config.yaml
arch: "unet"
image_size: 32
widths: [64, 128, 256]
residual_init: "scaled_by_depth"
nesterov: true
adamw_lr_other_params: 0.00071
lr_schedule: "step"
weight_decay: 0.1
Rows from block 2 of a small image denoising model, named by matrix and row number. Rows with one number belong to one channel. Each number is 200 + 40 x the weight over its row's rms, rounded and kept within 0 to 999. All counts start at 0.
After each channel's rows are labels from the 100 images, of 14848, where the channel reaches its highest value: "peak on" is the class under the peak. Only what is clearly more common there than usual is listed. The data: small charts drawn from random numbers. In brackets: how many of the 100.
# convs0: first 3x3 conv (model.enc.1.0.convs.0.weight, 128x128x3x3, each kernel summed), inputs 0-127
# convs1: second 3x3 conv (model.enc.1.0.convs.1.weight, 128x128x3x3, transposed, each kernel summed), outputs 0-127

convs0.30,154,277,172,175,153,195,232,220,246,175,200,179,257,198,196,237,301,127,213,239,233,152,166,258,228,190,149,170,192,189,223,193,215,227,229,241,208,227,183,186,176,238,205,180,225,204,196,175,137,210,149,198,192,153,264,173,234,317,196,212,170,194,246,258,199,239,238,204,181,215,185,206,230,166,222,266,197,202,119,244,196,186,232,246,153,225,179,124,263,143,170,201,204,180,208,153,172,276,194,214,232,175,222,193,225,193,321,175,171,301,148,225,195,171,266,225,313,184,171,214,240,181,140,190,168,173,218,194
convs1.30,186,71,185,244,226,187,220,223,255,153,200,215,216,169,187,195,204,275,210,196,176,245,237,228,194,248,214,210,171,180,189,231,210,185,169,166,193,190,212,141,156,181,240,219,189,210,218,155,238,188,183,222,142,189,105,224,182,74,202,163,211,166,204,247,197,187,215,215,236,230,219,181,184,203,168,14,209,194,202,166,211,196,183,187,204,222,197,130,278,182,217,231,170,212,172,164,179,125,174,213,140,200,164,199,185,177,47,182,201,221,156,161,178,136,268,200,153,205,212,230,167,186,208,197,195,210,175,207
peak on: data marks (99)

convs0.90,199,153,197,195,115,202,227,195,120,234,145,223,193,230,190,178,108,193,200,209,179,206,214,171,201,183,208,188,201,219,186,232,168,199,192,148,220,193,198,204,198,222,193,199,238,208,200,169,184,250,245,212,250,209,233,201,221,123,203,235,186,213,204,166,240,227,218,234,220,245,221,201,209,165,205,13,218,188,213,173,226,235,190,214,233,179,167,190,159,203,225,149,202,187,134,190,187,58,164,214,215,237,197,197,222,164,237,189,187,145,211,217,191,206,0,218,224,191,191,211,243,197,211,217,163,190,179,203
convs1.90,197,219,195,214,57,227,211,233,134,144,206,211,220,194,219,200,0,206,190,185,193,194,199,220,188,176,205,178,204,203,220,168,137,186,231,215,186,173,190,247,171,192,186,170,188,215,186,178,156,189,171,196,191,193,125,183,189,238,204,181,227,207,187,219,192,201,209,203,197,177,162,220,206,168,179,357,202,226,195,241,198,200,178,216,185,211,236,178,191,218,183,207,190,210,240,202,209,295,198,182,186,196,197,214,215,199,140,217,228,189,174,126,204,179,239,220,235,212,146,123,192,189,195,218,206,209,215,199
peak on: data marks (95)

convs0.48,177,200,173,168,238,166,171,112,194,174,74,228,200,189,219,190,251,212,221,180,130,209,195,204,187,202,237,233,188,253,229,198,169,175,206,182,288,202,225,234,146,181,96,316,146,178,231,223,155,174,149,193,183,206,230,205,189,252,205,207,224,219,215,203,157,161,129,199,174,164,200,217,187,213,211,245,191,239,189,259,232,185,195,229,221,244,122,219,252,206,235,187,145,229,156,217,72,198,189,171,200,198,161,251,167,182,220,198,217,241,219,196,183,135,245,148,161,265,205,261,220,187,189,155,329,188,209,196
convs1.48,209,189,194,216,229,188,248,188,231,156,310,188,177,175,172,217,199,151,104,254,273,172,166,152,225,257,150,172,236,211,172,252,154,172,173,201,186,194,232,148,255,205,323,144,258,238,166,159,231,230,103,163,162,166,127,224,217,224,206,196,194,136,149,202,172,220,308,203,297,239,182,202,211,203,123,195,179,186,217,137,164,190,207,180,167,145,244,189,189,178,213,208,225,165,228,170,236,263,205,228,195,202,170,214,233,159,241,260,175,178,157,222,125,174,244,195,226,167,233,177,214,174,208,155,182,188,178,193
peak on: paper (98)

convs0.41,195,171,218,183,230,253,275,207,170,218,174,204,290,146,59,200,185,133,226,232,235,173,205,187,238,231,184,218,226,233,212,176,192,217,191,208,130,209,189,225,254,198,189,74,215,182,230,200,202,239,211,215,182,206,220,214,240,231,211,201,146,156,261,122,215,174,213,198,188,204,122,218,174,202,172,210,171,142,221,219,207,191,219,185,148,225,117,166,180,189,209,240,199,173,205,163,135,185,178,190,193,216,128,194,287,178,236,152,181,264,182,176,113,196,243,232,215,148,213,190,199,187,182,203,38,159,189,181
convs1.41,211,196,200,227,174,213,169,197,188,166,257,246,123,243,262,152,207,155,175,182,200,186,203,282,167,235,244,162,253,162,178,185,236,212,225,138,286,247,183,189,147,229,225,183,194,215,112,195,191,156,122,170,223,216,134,160,205,186,263,210,214,159,228,238,238,190,189,265,204,193,251,217,234,266,209,189,195,247,167,172,109,169,167,242,249,222,187,128,172,146,247,159,172,233,201,168,188,254,208,200,170,174,176,180,76,260,170,194,189,158,152,188,191,205,189,200,187,133,230,189,312,280,204,214,253,169,199,199
peak on: data marks (84)

convs0.110,55,216,203,191,177,203,187,194,248,184,222,177,185,203,295,160,213,221,263,268,141,271,203,194,174,180,178,314,240,173,105,226,237,149,246,196,217,174,196,183,187,186,170,179,200,240,208,210,209,122,177,237,207,199,183,179,221,202,112,199,236,254,173,163,176,175,186,168,202,210,225,180,160,150,202,213,186,197,217,209,194,168,223,221,241,142,188,202,266,243,251,175,203,215,193,311,188,263,194,237,231,230,207,194,175,162,209,186,199,81,290,213,154,187,249,141,209,178,209,194,142,244,192,193,204,207,132,231
convs1.110,313,184,177,165,197,154,189,233,208,194,195,210,99,211,178,206,207,179,165,190,200,170,261,171,193,206,187,189,179,196,236,145,180,216,120,232,196,135,267,155,211,189,207,201,206,162,207,278,197,194,221,197,216,203,187,220,192,205,329,305,204,184,197,209,200,233,207,207,194,187,207,170,230,271,212,191,236,199,180,194,211,198,166,183,161,218,207,266,165,192,169,202,141,194,217,38,215,172,202,141,236,198,183,218,211,229,176,209,157,190,57,196,216,204,178,205,219,202,214,139,274,110,208,201,191,115,192,221
peak on: data marks (100)

convs0.113,181,201,201,219,213,203,168,230,234,123,179,162,220,246,194,190,162,174,204,244,221,201,217,199,188,240,176,300,216,209,229,203,196,201,224,198,247,204,187,189,208,223,199,161,140,211,202,200,16,180,170,212,216,249,187,206,198,162,212,189,281,176,192,121,253,205,192,89,244,165,211,190,204,185,226,213,219,124,174,234,195,187,195,188,186,188,199,175,197,227,215,196,187,177,35,190,238,221,162,205,196,162,202,203,215,224,214,33,209,200,212,224,128,231,217,219,115,180,216,190,227,192,220,182,205,201,197,179
convs1.113,168,196,190,211,117,201,227,202,194,167,210,222,178,145,205,208,276,163,177,141,220,227,216,242,240,194,216,215,190,205,188,203,222,179,215,211,154,163,195,221,193,213,196,211,299,256,212,217,339,179,221,134,162,182,206,171,227,271,187,244,83,208,205,185,180,175,199,286,220,156,230,237,191,195,169,193,60,325,200,156,171,175,207,211,218,210,208,220,186,182,213,202,146,232,323,212,209,203,211,232,166,146,209,198,205,198,168,237,228,205,148,175,137,199,189,193,191,177,195,162,196,205,118,141,183,181,214,254
peak on: data marks (77)

convs0.92,162,206,210,190,257,193,198,176,203,180,214,187,187,160,197,226,160,139,181,206,294,127,159,196,192,159,137,247,214,269,301,186,146,169,215,194,193,160,152,175,182,191,162,203,177,179,135,160,240,133,180,204,158,121,239,203,144,235,226,183,140,207,229,160,177,191,185,194,160,244,200,200,172,199,176,169,215,138,162,243,235,156,224,235,230,120,179,99,182,257,183,152,172,156,229,246,214,209,305,225,190,195,211,205,149,282,212,187,210,145,176,147,320,148,254,242,215,143,216,206,234,188,206,218,214,212,202,157
convs1.92,278,239,176,163,241,260,241,82,198,221,241,220,195,166,196,246,200,244,271,184,192,226,282,159,192,223,185,186,192,180,161,199,224,217,205,214,186,158,201,202,227,257,194,157,222,197,179,318,174,231,186,277,211,231,171,244,179,186,167,249,210,243,181,196,176,180,193,203,198,144,214,215,222,150,211,201,159,242,226,229,218,215,208,199,154,162,186,339,180,189,183,257,193,196,209,167,173,158,223,132,229,207,241,96,218,127,175,226,197,210,282,246,188,221,183,164,199,211,217,132,89,150,229,209,179,150,249,185
peak on: data marks (96)

convs0.54,170,155,250,164,263,198,237,212,144,235,176,256,215,181,217,140,192,136,241,171,192,146,183,254,159,207,241,222,209,245,208,207,231,222,178,195,228,200,169,205,151,167,184,250,261,158,287,148,239,153,204,203,126,314,146,237,282,238,207,262,171,179,173,153,232,243,255,206,80,261,191,191,198,156,208,188,211,237,233,224,277,225,196,215,175,188,154,140,177,160,186,200,218,193,237,186,169,170,204,201,170,278,159,233,230,174,176,209,188,202,145,183,234,209,196,165,239,269,213,211,155,175,197,213,278,145,144,136
convs1.54,222,185,161,225,226,183,164,189,183,151,194,146,181,206,190,220,221,209,175,133,173,162,204,140,166,130,209,91,185,188,160,195,147,164,214,204,177,169,203,208,266,243,248,167,103,184,155,234,166,206,173,127,204,210,250,207,207,178,164,199,197,214,188,267,184,191,221,77,248,162,234,173,130,173,232,236,220,102,172,241,171,238,147,227,272,177,229,211,201,234,111,196,225,191,167,234,200,236,174,194,201,316,211,230,210,167,193,139,221,222,195,192,190,188,192,205,187,134,201,184,151,163,201,175,77,163,166,200
peak on: paper (98)

convs0.26,134,156,213,197,356,183,175,201,135,184,228,173,236,214,101,176,147,172,227,177,224,178,209,176,129,215,160,243,244,352,193,202,216,172,213,251,195,190,225,225,184,232,201,172,250,146,179,176,189,175,178,237,157,230,229,232,162,300,166,183,160,220,197,105,176,149,221,207,195,243,221,231,155,209,218,158,195,118,183,220,183,188,228,204,194,213,185,215,118,135,227,220,174,204,245,169,190,194,289,223,193,219,212,189,176,214,189,220,213,224,199,139,124,183,234,237,203,186,204,229,223,139,143,216,214,192,173,178
convs1.26,266,156,225,234,155,182,211,174,146,234,180,236,182,198,233,221,237,153,193,215,190,227,215,197,246,232,218,176,227,119,268,224,142,200,234,140,258,252,110,213,224,227,185,134,167,303,170,227,194,224,159,215,239,192,100,228,119,162,247,234,178,165,192,253,181,224,185,186,139,173,239,206,244,212,212,222,125,304,182,203,230,272,179,230,202,227,180,236,231,269,244,265,208,204,147,209,189,200,208,166,168,207,176,193,221,281,191,203,203,130,201,244,224,244,188,209,170,160,251,256,242,245,197,226,155,173,237,258
peak on: data marks (100)

convs0.84,191,176,163,222,148,163,179,24,176,187,184,231,173,211,266,164,187,187,275,189,176,205,206,203,215,188,185,158,227,146,252,207,155,117,233,204,242,179,194,199,236,185,184,133,177,156,187,207,162,180,181,189,188,209,233,224,211,169,183,195,209,217,255,199,159,170,146,213,240,157,128,269,172,225,215,172,189,212,258,157,136,142,220,268,215,284,40,167,199,183,189,171,227,188,172,199,158,247,185,170,209,210,188,247,214,178,157,261,192,131,167,197,191,164,146,252,161,255,199,217,191,205,218,190,149,170,208,226
convs1.84,122,212,220,156,197,286,206,57,167,185,212,130,186,203,189,240,223,245,170,204,209,213,159,143,189,226,176,249,224,227,162,186,240,202,214,255,222,227,269,178,171,226,180,245,228,226,165,163,218,210,109,231,216,226,193,207,192,213,191,230,235,207,204,229,223,174,209,197,192,253,269,102,178,228,176,225,204,246,187,228,174,137,179,91,136,287,76,149,153,190,207,160,202,225,209,278,161,164,148,187,156,162,191,235,214,191,183,214,190,191,138,181,184,187,187,189,249,193,182,123,216,212,168,143,201,185,217,213
peak on: data marks (79)

convs0.118,184,221,163,220,155,182,182,199,213,193,140,181,188,214,194,227,184,195,179,294,231,225,183,155,263,188,292,301,155,174,253,215,184,203,161,239,184,178,249,228,187,175,182,234,204,216,151,132,146,176,211,224,105,187,213,211,205,199,219,242,247,190,164,171,190,208,176,212,187,104,245,152,190,183,161,185,205,216,219,237,167,181,174,220,226,178,192,51,261,169,163,217,173,191,111,213,201,203,137,180,174,209,195,291,129,179,194,166,209,280,183,170,269,219,230,198,107,174,188,280,173,153,177,170,222,175,185,203
convs1.118,185,148,202,237,172,191,180,194,177,219,250,203,186,219,182,230,188,204,271,169,153,153,312,266,144,206,197,134,320,196,172,195,218,187,205,207,227,234,211,185,200,205,253,209,195,176,225,179,237,211,136,322,215,165,198,248,153,189,240,246,167,217,212,225,201,167,264,168,250,235,181,210,206,219,273,188,239,194,236,179,227,180,216,226,204,159,183,68,157,162,236,183,190,237,220,103,166,219,227,170,259,232,150,213,228,254,163,173,144,214,209,235,154,173,205,213,250,229,206,140,252,297,184,163,173,168,210,223
peak on: paper (96)

convs0.74,249,238,148,207,228,159,101,164,158,289,170,195,137,180,171,101,258,184,224,211,156,197,143,262,182,235,141,179,175,228,183,156,194,180,196,171,169,232,175,189,173,215,178,181,177,217,177,176,234,209,210,257,223,156,137,233,162,241,244,155,209,230,176,232,177,169,204,170,190,241,197,250,192,220,196,246,84,191,201,167,203,194,159,181,151,191,161,94,207,312,219,192,218,226,254,244,151,183,210,216,135,225,188,167,178,191,224,167,171,116,271,191,168,206,225,168,238,183,252,219,185,145,184,203,173,164,242,286
convs1.74,254,188,194,244,204,184,212,218,187,102,204,198,214,197,215,308,163,235,155,257,262,173,232,172,228,46,159,204,152,209,239,169,205,203,212,192,196,175,236,206,180,195,205,221,192,175,216,226,215,168,188,248,188,208,212,162,213,176,111,290,203,172,207,198,190,193,192,196,214,228,187,203,216,193,214,186,273,211,203,265,190,193,201,207,242,202,204,384,246,112,210,205,179,226,170,145,215,219,211,157,247,173,210,214,170,255,240,199,209,163,123,225,231,221,203,204,184,221,275,152,161,264,172,196,206,264,195,164
peak on: data marks (99)

convs0.98,144,240,269,189,181,160,207,176,199,248,194,224,191,163,230,192,210,179,191,222,225,145,209,255,163,241,99,268,221,151,243,170,205,206,179,177,176,240,219,230,169,192,183,155,216,158,139,180,320,144,179,234,214,116,193,201,149,96,176,202,153,199,248,227,226,253,194,190,174,320,178,176,178,189,219,197,210,268,135,212,130,178,190,214,189,183,184,219,228,180,190,164,214,194,306,203,220,196,195,181,206,262,143,194,160,191,155,159,184,179,194,205,192,219,142,217,334,173,178,235,170,146,222,195,175,164,188,187
convs1.98,235,172,167,162,194,207,193,236,263,199,204,157,150,257,169,196,217,201,187,260,214,259,199,213,214,228,223,206,175,208,181,177,223,192,220,189,207,200,149,187,189,175,208,215,195,106,195,217,85,196,205,202,201,242,254,171,204,258,188,179,211,163,201,192,240,236,206,209,19,95,203,243,214,198,176,186,216,134,275,203,244,236,195,182,196,161,208,184,203,166,207,174,155,206,133,195,208,224,229,170,167,172,172,175,215,190,218,138,247,180,225,217,293,190,182,190,82,228,230,176,191,191,124,182,228,229,223,75
peak on: data marks (95)

convs0.25,207,144,231,218,176,201,134,189,161,201,197,168,219,203,239,200,219,204,187,169,186,213,225,171,203,233,211,185,191,97,174,176,160,180,198,174,214,205,228,209,194,224,210,270,239,220,183,195,97,174,240,221,224,205,200,221,206,223,213,163,149,219,207,159,217,201,223,177,225,141,198,212,209,204,206,177,198,105,180,103,223,53,162,204,198,208,219,218,249,215,197,185,194,220,197,195,213,185,208,194,213,291,215,238,174,222,201,113,225,196,214,213,157,217,226,186,0,223,206,198,174,215,216,227,221,228,182,225
convs1.25,184,188,188,205,253,204,224,193,166,194,185,237,221,169,190,192,208,190,167,222,229,220,228,256,214,199,187,198,192,293,215,204,265,207,223,238,192,188,157,217,207,206,181,205,180,192,213,176,295,151,203,132,194,205,215,182,235,170,181,232,116,208,206,143,198,197,169,266,192,69,202,247,221,214,169,242,199,314,215,87,216,202,234,197,225,219,197,203,154,199,204,179,171,175,47,233,203,214,174,174,151,139,191,227,224,202,214,127,210,207,192,182,212,201,200,216,383,195,210,166,206,193,212,197,198,189,217,143
peak on: data marks (89)

convs0.19,253,61,206,214,231,170,247,216,61,250,193,227,269,205,188,191,245,270,180,248,176,198,168,172,244,250,257,60,200,200,196,192,192,221,198,225,171,248,203,245,236,199,210,255,178,181,171,206,217,233,212,224,159,202,198,177,166,179,187,193,102,209,205,253,205,200,201,200,176,155,187,173,205,209,231,224,178,225,196,98,177,120,186,194,157,240,204,209,158,167,180,175,193,152,227,174,175,148,245,262,194,212,244,267,230,219,184,192,210,252,177,167,175,235,148,300,173,204,184,181,151,216,192,191,213,204,171,143
convs1.19,204,172,256,215,191,273,198,183,153,154,220,179,181,226,247,152,185,184,168,133,202,206,253,305,163,195,206,211,231,220,192,178,238,213,214,273,246,214,234,182,194,218,229,223,201,244,166,180,201,127,184,153,210,194,247,129,201,176,282,234,234,187,193,197,177,168,206,209,256,245,192,258,187,266,184,186,169,204,212,203,162,144,177,204,265,195,173,310,212,107,271,178,188,200,179,182,170,224,190,226,63,223,174,178,122,207,212,197,212,230,102,224,174,179,134,202,225,164,134,282,248,191,215,192,208,185,251,239
peak on: paper (98)

convs0.101,149,149,220,196,253,135,180,244,150,221,225,193,208,165,145,164,216,189,206,194,217,201,168,279,172,224,148,192,213,277,255,175,288,180,226,170,189,252,210,214,191,247,178,150,244,197,166,206,178,227,162,259,193,250,225,203,184,281,255,144,159,227,254,142,314,160,245,185,191,215,263,157,121,175,185,198,181,212,135,222,135,176,167,261,198,195,281,168,163,132,182,286,217,217,210,150,229,185,237,188,232,280,223,167,190,185,233,204,195,223,185,230,160,243,233,242,160,144,172,234,233,186,183,228,181,151,197,134
convs1.101,193,226,222,184,160,191,199,236,174,178,214,254,179,172,199,202,225,226,152,206,112,221,244,166,268,180,222,211,181,84,215,202,65,237,212,180,137,195,194,142,215,156,92,226,203,267,185,178,231,220,158,179,190,199,58,212,221,95,124,208,225,158,182,215,135,245,103,218,186,204,173,225,221,189,179,179,168,198,146,191,220,236,181,188,191,183,245,226,153,197,172,147,184,159,226,247,238,196,152,185,194,174,149,250,214,223,200,189,156,183,193,164,190,148,189,225,248,228,173,250,161,158,190,232,220,181,205,222
peak on: data marks (71)